From a checkpoint of a small image VAE: encoder widths [64, 128].
Rows from block 3 of the decoder of a small image VAE, named by matrix and row number. Each number is 128 + 24 x the weight over its row's rms, rounded and kept within 0 to 255. All counts start at 0. Numbers have three digits each.
After each channel's rows are labels from the 100 images, of 14848, where the channel reaches its highest value: "patch colour" is the nearest of a few named colours to the mean colour under the peak; "strongest on" is what is common among them. Only what is clearly more common there than usual is listed. The data: rosettes with rotational symmetry. In brackets: how many of the 100.
# conv: 3x3 conv (decoder.decb.0.1.conv.weight, 64x64x3x3, each kernel summed), inputs 0-63

conv.49:121123128168128167157124143110153083141126130101145105132122153141190163116147136117123095138138106125141161120122121134178147123122106103054147120136131111127091080149126132077107123122140107
patch colour: green (89)
strongest on: cool (70)

conv.44:140128141125137144087126107147137152157188121125123090115165110139127084141175125161149136128110130092099118143128146146125136146057164116128167074154112115130133145164117135117124106138119153
patch colour: brown (90)
strongest on: dark (36)

conv.56:117136125090133109109133178154132103131148119120121136155151082124144127164150108149171103147130125156146079155147173132115111134166142129163106075160134136147136164135115149107117115137157080
patch colour: pink (58)
strongest on: pastel (58); grey (35)

conv.28:144100129088129148139155103126127153146144133128113111131117058135099151134117159127097154143128117158113151131144134114125191119091118120124117176143105147135194138128145117160121178117152152
patch colour: brown (98)
strongest on: warm (73)

conv.40:109176122117135113181134152134118062158138111124141181131156169133144122123123134176137113114141128089164087137127152153121089125071127125135118136153163122123149151097138143129146119126123145
patch colour: black (99)
strongest on: dark (41)

conv.27:122097121145122158138109100135135101151085113127110138109132181156090129125147176129109165144134160130128118125145118115157148102149165123105182064114132116125145120144178156160142116121124104
patch colour: grey (64)
strongest on: dark (53); pastel (32)

conv.24:126148105134127145116115140130100184108168132137140112129110112125106107155164125099127154132132111059125096130123131132141171151146177141094111147127124099153173131156143100124120072136166115
patch colour: brown (95)
strongest on: earthy (45)

conv.6:138133122089128135125132121105127137155135071124123106134141111131087103139190113137100129153107124118139128135150162128074120117120144134187114142145133157114136171061160129148152136124119170
patch colour: red (74)
strongest on: vivid (56); warm (43)

conv.51:119116103121146093117102111134135103111144119138120119120157137119168149139146086135178145107127166107157157119113122130133137114156105130120166125133124128114057140129034163128138118131105118
patch colour: blue (76)
strongest on: cool (45); vivid (41)

conv.25:130120134146132108096122127122137133150000141137132113143147114150139122146139130130120138122134141153127127123125111143132090139182133136132165162134114135132134150147153109150122107129134133
patch colour: grey (79)
strongest on: pastel (80)

conv.21:129132124165136086177150129126126085132119141131140155150128079135107128142125172113116159087142133167160104108135084144115087144099132135151153141121152161114145138149167095165127094146138148
patch colour: grey (65); pink (33)
strongest on: pastel (37)

conv.34:123126094110123141165128132130135096133067138117106115123131110133139114131113133121096120092101119184104154118138148113090084109122095117155115062141107151110085106104165144100104150136104120
patch colour: white (99)
strongest on: grey (49)

conv.29:127138187098123160140140089209101116123108133123121127132138146091100124096111103121190117149130129149092124130074137105104124134132150122124142100113134136148110098125105104161115127124149111
patch colour: blue (32)
strongest on: vivid (62)

conv.31:125133142146115126145121091115143140141107108132143124115092128195144116123171148092177099124157138195127138099095104129122116121097096127146166127111106150100140163105112142135154093159127133
patch colour: blue (59)
strongest on: vivid (36); cool (35)

conv.58:123087135078128175137117150121117137134129122127125101133156148124127126137159110145149140133111114078113171138115188138132118096141067116112085083134140110116123153107126179120152166119127109
patch colour: black (64); blue (26)
strongest on: vivid (36)

conv.50:131140135101126159123134138154124106148087117131137160171157043122123133160122155146145133133136140193166135127124139147107096140171100129134103132135170136118108161117126144116123149140126083
patch colour: pink (55); white (45)
strongest on: pastel (39)

conv.46:128127142098122089135125143146095142126146117138130163145109183150059116120140143089105154117144098114132132101086121133087073127118096126160141108113153118139133114136188106136103136134140149
patch colour: black (100)
strongest on: dark (47)

conv.35:119136149130135133125143162148062109131140138131102126114174111168116190154091112157118104099125131116089137141118134120124140114134120125112099130142120165107136176150156116134082177124154095
patch colour: green (78)
strongest on: vivid (100)

conv.59:130074120119135098138095127138138124145144146138133108141099105112159066101176131102132173117118133123132147137132127129092137112152127134138105168133147079121136049148147147093119129115140101
patch colour: pink (66)
strongest on: pastel (52)

conv.41:128170113115118077099107079187090149125113174125115132095135124156102125112108114155141143171154125144116124144166145117138136110118107126130109136081112095122129112102084106133146152101114145
patch colour: red (33); purple (28)
strongest on: vivid (69)

conv.20:122096133155114100192126120184115102126117113137110129137108125156098131154145201117162128124122130145089146098114135109121112110089123134122121106123126107118124098112169073139132129127177126
patch colour: blue (54)
strongest on: vivid (63)

conv.53:145116150119132163146125142082149153121134153123125122115135110122105149125140148149117179085127126136098146140141155116130165123157087129115170135104109144115135054152157095160120127145173169
patch colour: brown (70)
strongest on: warm (50)

conv.60:137122129040130098085116122123132154129097123133137110139140139110136124144123136116130133152123133145126163140158156149134130164100119140093159130132165105142131157198128080122102094121155158
patch colour: black (50)
strongest on: pastel (47); grey (36)

conv.2:130141149120128169143141125097110124185117198121124119110121147147117082140138124122095080133138121132134120071081130132115125140148127123135147103102093165141128114115148122142117087147090086
patch colour: green (62)
strongest on: vivid (87)

conv.45:145175126122127145156154128098143115105140137106149133169093144090137126105077124063101092087108146119146111109119112118111149173127171119156152122152119175155128121133131107126114102132126105
patch colour: brown (75)
strongest on: grey (53)

conv.36:138140141126131143154151127136132119157068145133125096131161060130184126158132151162163138144137172113137157140168147132146145141124141138133142176138109165137130169123091139116144089129122125
patch colour: blue (90)
strongest on: cool (63); vivid (37)

conv.10:125126149073123117163141146106124087121151174154119161138152164153132160142092130147153088096151140109158143131119113130143128138135083155103136122111137157132084149123096174125118103123106169
patch colour: black (100)
strongest on: dark (61)